{
  "model": "audio frame classifier",
  "train_examples": 26041,
  "hop_length": 160,
  "input": "log_mel",
  "win_length": 400,
  "num_classes": 72,
  "output_stride": 4,
  "norm": "groupnorm",
  "widths": [384],
  "shampoo_beta": 0.95,
  "precondition_frequency": 50,
  "one_sided": false,
  "batch_size": 64,
  "weight_decay": 0.3,
  "adamw_weight_decay_other_params": 0.01
}
Rows from block 4 of a small audio frame classifier, named by matrix and row number. Each number is 128 + 24 x the weight over its row's rms, rounded and kept within 0 to 255. All counts start at 0. Numbers have three digits each. After the name is the row's rms in percent of the matrix's.
Before each channel's rows are labels from the 100 clips, of 14976, where the channel reaches its highest value: "strongest on" is what is common among them. Only what is clearly more common there than usual is listed. The data: melodies that start on their tonic, played by one synthesised instrument.
# conv: width-3 conv, dilation 3 (model.blocks.4.conv.weight, 384x384x3, standardized in use, each kernel summed), inputs 96-143

strongest on: the note A#
conv.267 100:116108136122149138150139147164157120144157142117113121095182173116111185177144156119128115158119152117096114150124099180164135180108131146158130

strongest on: the note G; bass guitar-like
conv.200 092:125126120140177151145085091115118097086141138103114100081135088142143124130058141120112128130123157107139147109080143120100130185161089156173142

strongest on: thin (high-pass)
conv.224 098:109165121151099133073114131084118119124147120116159129150121107112139110119137107090111150104092124136114109106098121165102119113126133119144125

strongest on: the note G#
conv.87 092:181100126127156141136128117123096125105136151176130134142154124164106133113094162088156110139156108127115126122136130130099116098146141084150133

strongest on: bell-like
conv.105 103:158134113090136111144131179154126112116146118112152123135138124139127091117091136149099133100159096127138057137107110111146136155132138171106134

strongest on: the note C#; tonic: C#
conv.118 097:127153133137147120110133152113126137120132145102128142151115139132122115087123147164143120116150117185091134124167158168099091085107119143127147

strongest on: the note C; staccato; tonic: C
conv.159 098:169082138139121146109151109179080130146166133129116126118134106140104124087082119138125173153114138145125140107111134144145135184122126131103138

strongest on: the note C; tonic: C; bass guitar-like
conv.346 107:106099139142168137120113107135124130115107114084133132131151074109140099119113115113150106116124117138116128123163131111109088164127151130156160

strongest on: the note A#
conv.241 106:112130169104134099121108126069100113107081134131090109138077117121137138115090117132134145202143102136147153119148127108117123140117113134162163

strongest on: the note A; tonic: A
conv.17 091:106130134098151122129132129132130164165102153139138170103134142127134124129142127144106135127114074148140132189089147124124169098170128122123120

strongest on: the note E; bell-like
conv.295 116:132117102116095131136113121115170085128128112149124177099145126124127126134108142114130101141108119122120116136171160083091116145142130121144103

strongest on: the note G#; tonic: G#
conv.238 103:146173108106146102147134078145145087103141161177118141129143123088148190094113120144167136125113160092090150124115153101173126163121094114155114

strongest on: staccato; sine tone
conv.52 094:105101134134126123145124093135109124138109136101147090102143151142155139146092111105137140120094148124126079127141123155091114089177078084107141

strongest on: bass guitar-like
conv.144 119:132117124140104093172130121138129140130125121099137126073163148128119137149115171085161115134163151137152121147128146100125148147142132108089142

strongest on: the note D#
conv.279 096:109138126159051117120112112089158124130110120138145111133087116090134116142168147082108118105150103132135138112084169102148135113129079124121116

strongest on: the note A; tonic: A
conv.46 104:119175131135121135104137109104169121169119126120094177119109144137114154104162105087149148135121105127167141088114129190151104115110162119069156

strongest on: the note F; bass guitar-like
conv.152 103:146128120171122105130170129115125144143127091166101081103113175103113116093167104070164118114112133160167151115141070119130118135157091137136114

strongest on: the note C#; tonic: C#
conv.18 109:165115135116105130148113103095144117095128122119135151112100083122107101107129152092128130113119115143135112130133120097159143137094173113097162

strongest on: tonic: G#
conv.255 097:115144113130134117137131120123153151095148147057144084114140146133100120115083132166139094104120109121090111119091124154129101124096118065127103

strongest on: tonic: G#
conv.196 083:130081149137083148130178118164144112116142147132121143108133098110110132124151180119113140129135141118143115132119118140133105116134144081163151

strongest on: the note C; bass guitar-like; tonic: C
conv.93 099:114105136118138131136150136094075113130139129110104111114146136128123135145142174115158142165123166094147162109111139132105150149156156092116144

strongest on: pace: fast
conv.299 108:096119105130150128098161144120098121112116115153117118176125103113152123089147141112143110120142158161124153115155134105127145185115115146176126

strongest on: the note D#; bass guitar-like
conv.213 109:136117136106097115129138136142117098103093128136130158105132106147180135127089128146120137137123128115131115109156104116136108127107146133162111

strongest on: square lead
conv.208 100:107160124124159125149157098076154156126160064131099122118089129067106102145092143114141118099089138124130156125127145092136124111117108149144122

strongest on: pink noise; bass guitar-like; white noise
conv.139 094:098119169120109159119121129141100093131163119154129153134142145076147141174128172097107139108126160107119119111109160162139113106195144147122134

strongest on: vibraphone-like
conv.215 091:113106099122091102127156137072120103111143124140103122095133133128152142099110092180094137090106153131161097125099134110124108108125137115172137

strongest on: the note A; the note D
conv.39 107:149118116142097140106150130121167162135149150122133132128128113099116128097148119115142123154117130115141124197125109135136142158094153160108136

strongest on: pink noise; bass guitar-like
conv.55 099:128135146109131126123168108152110136117174153144122130130117161156157165130111101187102136125123135128137102082124137125126123158133142124135108

strongest on: bass guitar-like
conv.111 100:117085129142109129131170117137148112118125121133115123167141145162160115102114101166128135129131130124156069160134108135123170122136124155158118

strongest on: sine tone
conv.77 090:135118104116124139130119078145129115136100129112161146142126132168073113127089145144158138104083149126153133120080124138135092099136138088108147

strongest on: the note D#; the note F#; pace: fast
conv.292 101:118092141144104166137095125075129126170108119092113167134124102107189120158131140146121158100137119090131122156159172064109154170115119125148109

strongest on: the note G#; bass guitar-like; tonic: G#
conv.369 094:116135128149138097098161074144129115143128094131155150174113116104094118152122127129131090105132117114096141105085119103153089123110105122167181

strongest on: the note G#; tonic: G#
conv.175 109:092141142135130143099139158118128122157141151127108135153130116081156123172135120119133181090167157146137133144132138143110112121147114117123144

strongest on: the note E; saxophone-like
conv.3 103:132107129128113142166108134137122102158116088110100186161086123139111124107148152152104078138169097097117131173108168137104153113104141144141180

strongest on: sine tone
conv.78 087:151082149139162131074156100123125079137127137138130138143136120100118162134132114104139151188150139157104137109085156120156116170116138099105130

strongest on: the note E
conv.21 099:142139141109140117122122144119174148122096141148143096142145128087113111100151150121115146133137118126136140169075109126126125132137092153122109

strongest on: the note C#; bass guitar-like
conv.293 092:122101156152126140120124151080131095121156145163165135099135137126175111156151167083123121114157106150081175113143145141117100130168131119133101

strongest on: the note C#; tonic: C#
conv.321 110:156101114107132121120093146142100101110117109146103122139134086121174118126124100119157094140167068118155153090157107123148077097152139137126100

strongest on: reverberation
conv.197 103:081093106141125125153138116074112141124116141129103137097099142149117165152118112130123079079110065105114107100129056150115141154124117125104144

strongest on: the note E; bass guitar-like
conv.366 102:158118132086110137138101140114130096130142184138120116091161114166112098132125129129123133092121115117129179119134099117143160180186117119193150

strongest on: bell-like
conv.135 119:161140127122146164078121110125147121165146116130160129171107149107150117121111164104141161112123109135129157109129107175137110102111139143137120

strongest on: the note C#; staccato
conv.282 097:127119158123159115127125130129107122170131137134124102142152116120155120141077141140111145136117093109118129157152093148180146144159146114116146

strongest on: pace: fast
conv.352 098:125134085124134077128141156155099099127141134106093149082127126115142101086078138145146121130152138124134138126143151057110107102148115136136150

strongest on: pace: slow; marimba-like
conv.273 095:132071125131097145073172160120150136132148150141095087123135174123125097111141098141166131138139072127136162186093129125117095119134098133112123

strongest on: marimba-like
conv.320 086:108170150150106141122122103173086126103148137110102158124117166147174144116133115115133135134142114082135148095113121121102115139100111105168110

strongest on: the note G#; tonic: G#
conv.20 101:104157125092081130129127121119133165086114125088131149121110154129115169150154158131153135129098142113131156102129130118165114126169114167117096

strongest on: marimba-like
conv.172 100:126164113154102206160145144105114129172111177082141108124110117133170156137153073083151131147107129126151129135131099167114163094094154086120117

strongest on: the note C; bass guitar-like; tonic: C
conv.94 100:142115204117107140110070120133111094113109160129115149111123151104151113099118153089109112124117108109115092166153128127136132107145164097143113

strongest on: bell-like
conv.272 108:172139139118147142091135146138139141149124077111114098150094130134111143121115105121145111113136093096119087128148144110135180090128128080104144

strongest on: the note F#; bass guitar-like
conv.268 105:127142079137128099139110122152139133106139152119094097128145145120159141154158061113113135115103136142136124159105117111150160153117126158114124

strongest on: the note C
conv.192 098:145132171138122130109112136148125172117107150184120089126122159144098071144096155139150134122105125155153199178109119104131128126186081132125126

strongest on: the note A
conv.146 110:130079121096121138075144106115147131118122125144130170093157149154152104125166126096099103136131126140140139148161179157144130119153137135164119

strongest on: bell-like
conv.328 165:092106137114119138077140106116109162126144129159145159143107114107127118128156141125130089131129098109140118160138101231154114127138116119076129

strongest on: tonic: D; bell-like
conv.323 118:120129121154129101095130105187107168118127120117131148176166182127127164133163116089156141147090088145137136109137065172133138102131141141079154

strongest on: the note F#; tonic: F#
conv.274 104:111106153160136116119144098114140126115117151115150103118110134127121116084153129126130117137140103138122115153089100130096170120124129113125112

strongest on: sine tone
conv.47 091:142131091083132137120105090116101118163124136124122160110154127137127146124107121130125133110116156124132153101102182088140153126096108155117135

strongest on: marimba-like
conv.54 101:152123123123143163120144095155171073098127107113117137123070142130141158099121123128147133169127106156097094113117127131095135147115095121122082

strongest on: bass guitar-like
conv.326 104:149140158113133176111164102099122154120140153101157117094108102157130113142160110134137145138080136108106097134131121111154183104155156134095117

strongest on: staccato; trumpet-like
conv.242 093:131090154127156142135130139123126142149142124135110114095142120135126142145131109101125120140143128146123117123127101122130096114140090104127156

strongest on: the note F#; tonic: F#; pink noise
conv.85 100:110104102184155109146130148156163138118109117145167133091118147114126094078170131098126135133139136175129129111134159165135102088130134091104128

strongest on: staccato
conv.202 096:136123114117115090123160115117117105129086152164164131144121146114132145117125133148113148117116102126121149126124073087185156100083098115125098

strongest on: bass guitar-like
conv.2 085:138100119139123156110125119147138130112114116127155106161125126129126096126158116108120156137111153122122151144109144114104105120110136141139131

strongest on: pace: fast
conv.150 098:117119127121121153131113170135104131140120134145096160160168094148118090098136136140173146178126118168144153123139129115112097124156121080104155

strongest on: staccato
conv.136 087:155156139139083147131111149119123138137119125167122166103102132111143157137122120090140147153097166094149097107150117115140145147118106126154156

strongest on: the note F#
conv.318 099:150136118187135108105085133101098138098135126149138109140160142123130123110106137149150157107141121163172135120126184107102124148124149130128160

strongest on: pace: slow
conv.31 102:096132148122162137168165092130124125142161111089145082137104149119126105122141123157123113153101113138152092147148159146103120145111102147138129

strongest on: the note D; tonic: G
conv.264 101:077079138098118123122125118152099088120143075130135097169133133116138114128145130163162125133142121143132129125106089133129111152117118137173128

strongest on: square lead; sine tone
conv.246 097:133110148132163118128127170124126136159131129146151135090102152112145114088124152155139118127114124150124165139115112111119135096086123111134157

strongest on: organ-like; tonic: G#
conv.340 114:176102169112134154113128173145116147142129157130085085103113117145106139151121099154099104120177128159117145129124118101138122091115133140159104

strongest on: marimba-like; bass guitar-like
conv.60 100:155102144137088135143134143113120143140127138177118088140131175122129104149145137181161118133105114072123187156159141156110139088096097114129117

strongest on: the note G; tonic: G
conv.19 098:177092147080122143139114127076139109103105165152128141154150120172139142141135099150096098141151198124124150164122130104087099129148120168136158

strongest on: pink noise; bass guitar-like; white noise; thin (high-pass)
conv.248 102:183136109129161148162140135099127123124119174093174136123133096159134115133124078152142139131142127161122118125163148158153071098158108133133115

strongest on: the note B; bass guitar-like
conv.155 099:138157129095154147121149121111113108125165097124120128148146158127107142116109126135154137117111100105121185133154115160130099155100098103162131

strongest on: the note F#
conv.37 099:156139149114112124163127124122147104091117103166142071104125114071103144076146151155101156168118113156122079126090071125101089108128103133096127

strongest on: square lead
conv.82 092:169149103164101109105164140094118112175101131134139083127116122167081115135142139123121129139133169131160118135151108158122157125147116111173155

strongest on: tonic: C
conv.168 094:145127151125129084089101135091126145122121147128103139149136137126131129134146132093105088127140174187108113172145109110100123165148146155140119

strongest on: the note G; tonic: G
conv.206 098:129108131145112148119155129120125099126104112143130099136098095090118116141095116122120117122134136124109102108120113144148157171126128141151139

strongest on: thin (high-pass)
conv.258 097:127130196113097136109114111089120106158144148128125093124142139125157157119123168130138127148108141134121137138135175133108166140109138090121131

strongest on: the note D#; bass guitar-like
conv.317 098:140146100121140141110126128151136149125123135095094124070144104119150108145140097171138127149112125151127095106145123143101131129129158123188117

strongest on: the note D; the note A
conv.110 106:124166071123189135135081110167129176168139147133134122119104156122147110119165098140113133114102154133080119092140130111133143157141187151135135

strongest on: the note C#; the note G#; tonic: C#
conv.195 109:104147125137154096138124112130182137137115127125144091144137128131061134140100121102100063134126130135102175153102127170173147133137146124134139

strongest on: the note E; tonic: E; marimba-like; bell-like
conv.319 113:144142102143095132184113123137139111158149120130142160126124165106140121151153165135127085086174159143121125087117136089136155129140157108121111

strongest on: string section-like
conv.218 098:137121104167125103101145094121136102119124114132090134144134086130068156097144203117151120152136117120124128104118127171143128157137134137163096

strongest on: bell-like
conv.131 115:123137181124085149094070126145088132130135172099131084122128118144153119116126133125143116143161127097118099107098136154136108170121126121108163

strongest on: the note C; tonic: C; bass guitar-like
conv.188 094:157168088161113118144134130104135154159162138110126095121176152132141115095178139073144126171143179110156124131164125126105122120135139155143129

strongest on: the note B; marimba-like
conv.247 105:079123126148127086172110100164106099118127124109136088078084133137107122142137114125137149143115122115098128134137126131131136143114132128108134

strongest on: reverberation
conv.61 087:131109073125112118115156128113114153114109120156103124137150170137100160153117171120138151182116120186127138144115141165086137145121145152120082

strongest on: the note A
conv.137 095:130159152055099137117120103126105120136123160141141158137162162090103065122153106129085172106133161165128184128161092147103135125119134125160107

strongest on: square lead
conv.65 090:132092111111156096116120112141119153129132144160141145121125135150106131129146106061113107096164125133131118084128119148122089098105155155106083

strongest on: pace: slow; marimba-like
conv.313 097:167122181149124147125103078120136122130091155141119164128126166143120124119136143100114141135131139157139099092139164155110130165113120126142083

strongest on: the note F; bass guitar-like; tonic: F
conv.223 090:101140136152114119156144130099097135124106160127094152093124163150127146159136137135116167114138110090115132138147151118146164116117128113126171

strongest on: the note C; bass guitar-like; tonic: C
conv.62 098:147115133127120091108122104120157084115111112112139112056135096110133107130119119080112145136170121115109165063137084106144113115143092141116087

strongest on: pace: slow; square lead; sine tone
conv.164 094:132111096113147108173136090176139150138170129184139085126133108152131112192080099123139114141152120103118158105120143128146151157165133156173132

strongest on: the note C#; the note G#; bass guitar-like
conv.236 092:130173125172162147097160115095114129138100129132111138106114120144090093121125081138116117082175145111122113099106138080124098149140119113141101

strongest on: the note D#; bass guitar-like
conv.6 091:147165146106155131182126116118167131102163143131142142121109140124145127135112138142145129110150098138135136111162119141113106156142128113073131

strongest on: the note A#; bass guitar-like
conv.158 098:130146093188101127124090110139142138133141128103117138098166104138082094122170133166191146182125094113140112149088114162170105084123139119142126

strongest on: the note D#; bass guitar-like
conv.294 106:151119124142096125175148136098140147121182150135088106099147127132076121143160165143147141182124136093116142116113155079111114179175096144120126

strongest on: pink noise; bass guitar-like; white noise
conv.185 098:136125141125115141095146118136099146127154109111120155128090151126158114161158159135171130140115117138122156148143080130154114137149145135120091

strongest on: the note D#
conv.182 109:146146142097136155150144157158127152184143138106133103143107130107136119161075125112144124164158127077165114122142123159130126091119119162128124

strongest on: reverberation
conv.63 085:105104108169120102068095124121103173176164164168131159118101128157122091104159148112184149145111138132097128170113119120122143139164104106110143

strongest on: bell-like; the note C#
conv.239 118:117129100140156146116152119156135085158135172159138164098102096114103118141135120125123060147152115133123136148119126120129139166127125123160143

strongest on: marimba-like
conv.86 095:174165082126087114139137106124141115138150128142123170110108169123126107109106127129112179115168122117110120115145103118120114151099108161108099

strongest on: the note C; bass guitar-like; tonic: C; pink noise
conv.97 100:130147158157138142118098123062142112182118090138135118169126123132130128099184128146123151124075142150144105125101125159108140121094171149121155

strongest on: tonic: C#
conv.120 100:175132137149108126109103151136152147116102106144131131140119100132163149104138110126128125121124155161168117145160108065129116146096121144171154

strongest on: reverberation; marimba-like
conv.140 083:082161177112155142181117135159177108142133121159119131117080095136117101126123103159157101116134148141171178162149140141155114121159114195122159

strongest on: the note B; staccato
conv.365 094:136136133158110157125115139130126189114135111096136131072138150114155157108134139112135105108138110131101169168115102076122179158140153136139083

strongest on: the note E; tonic: E
conv.92 113:101095147160131121112149127093162146148128136130121113133118125102107123086122103105124132088151099113106164133114128155129115138125138146102136

strongest on: the note D#
conv.263 105:118135142130138138114170119128092141110130140096125094081107078138111144117129143154126163115098119099148094137142155112072130156114117100114096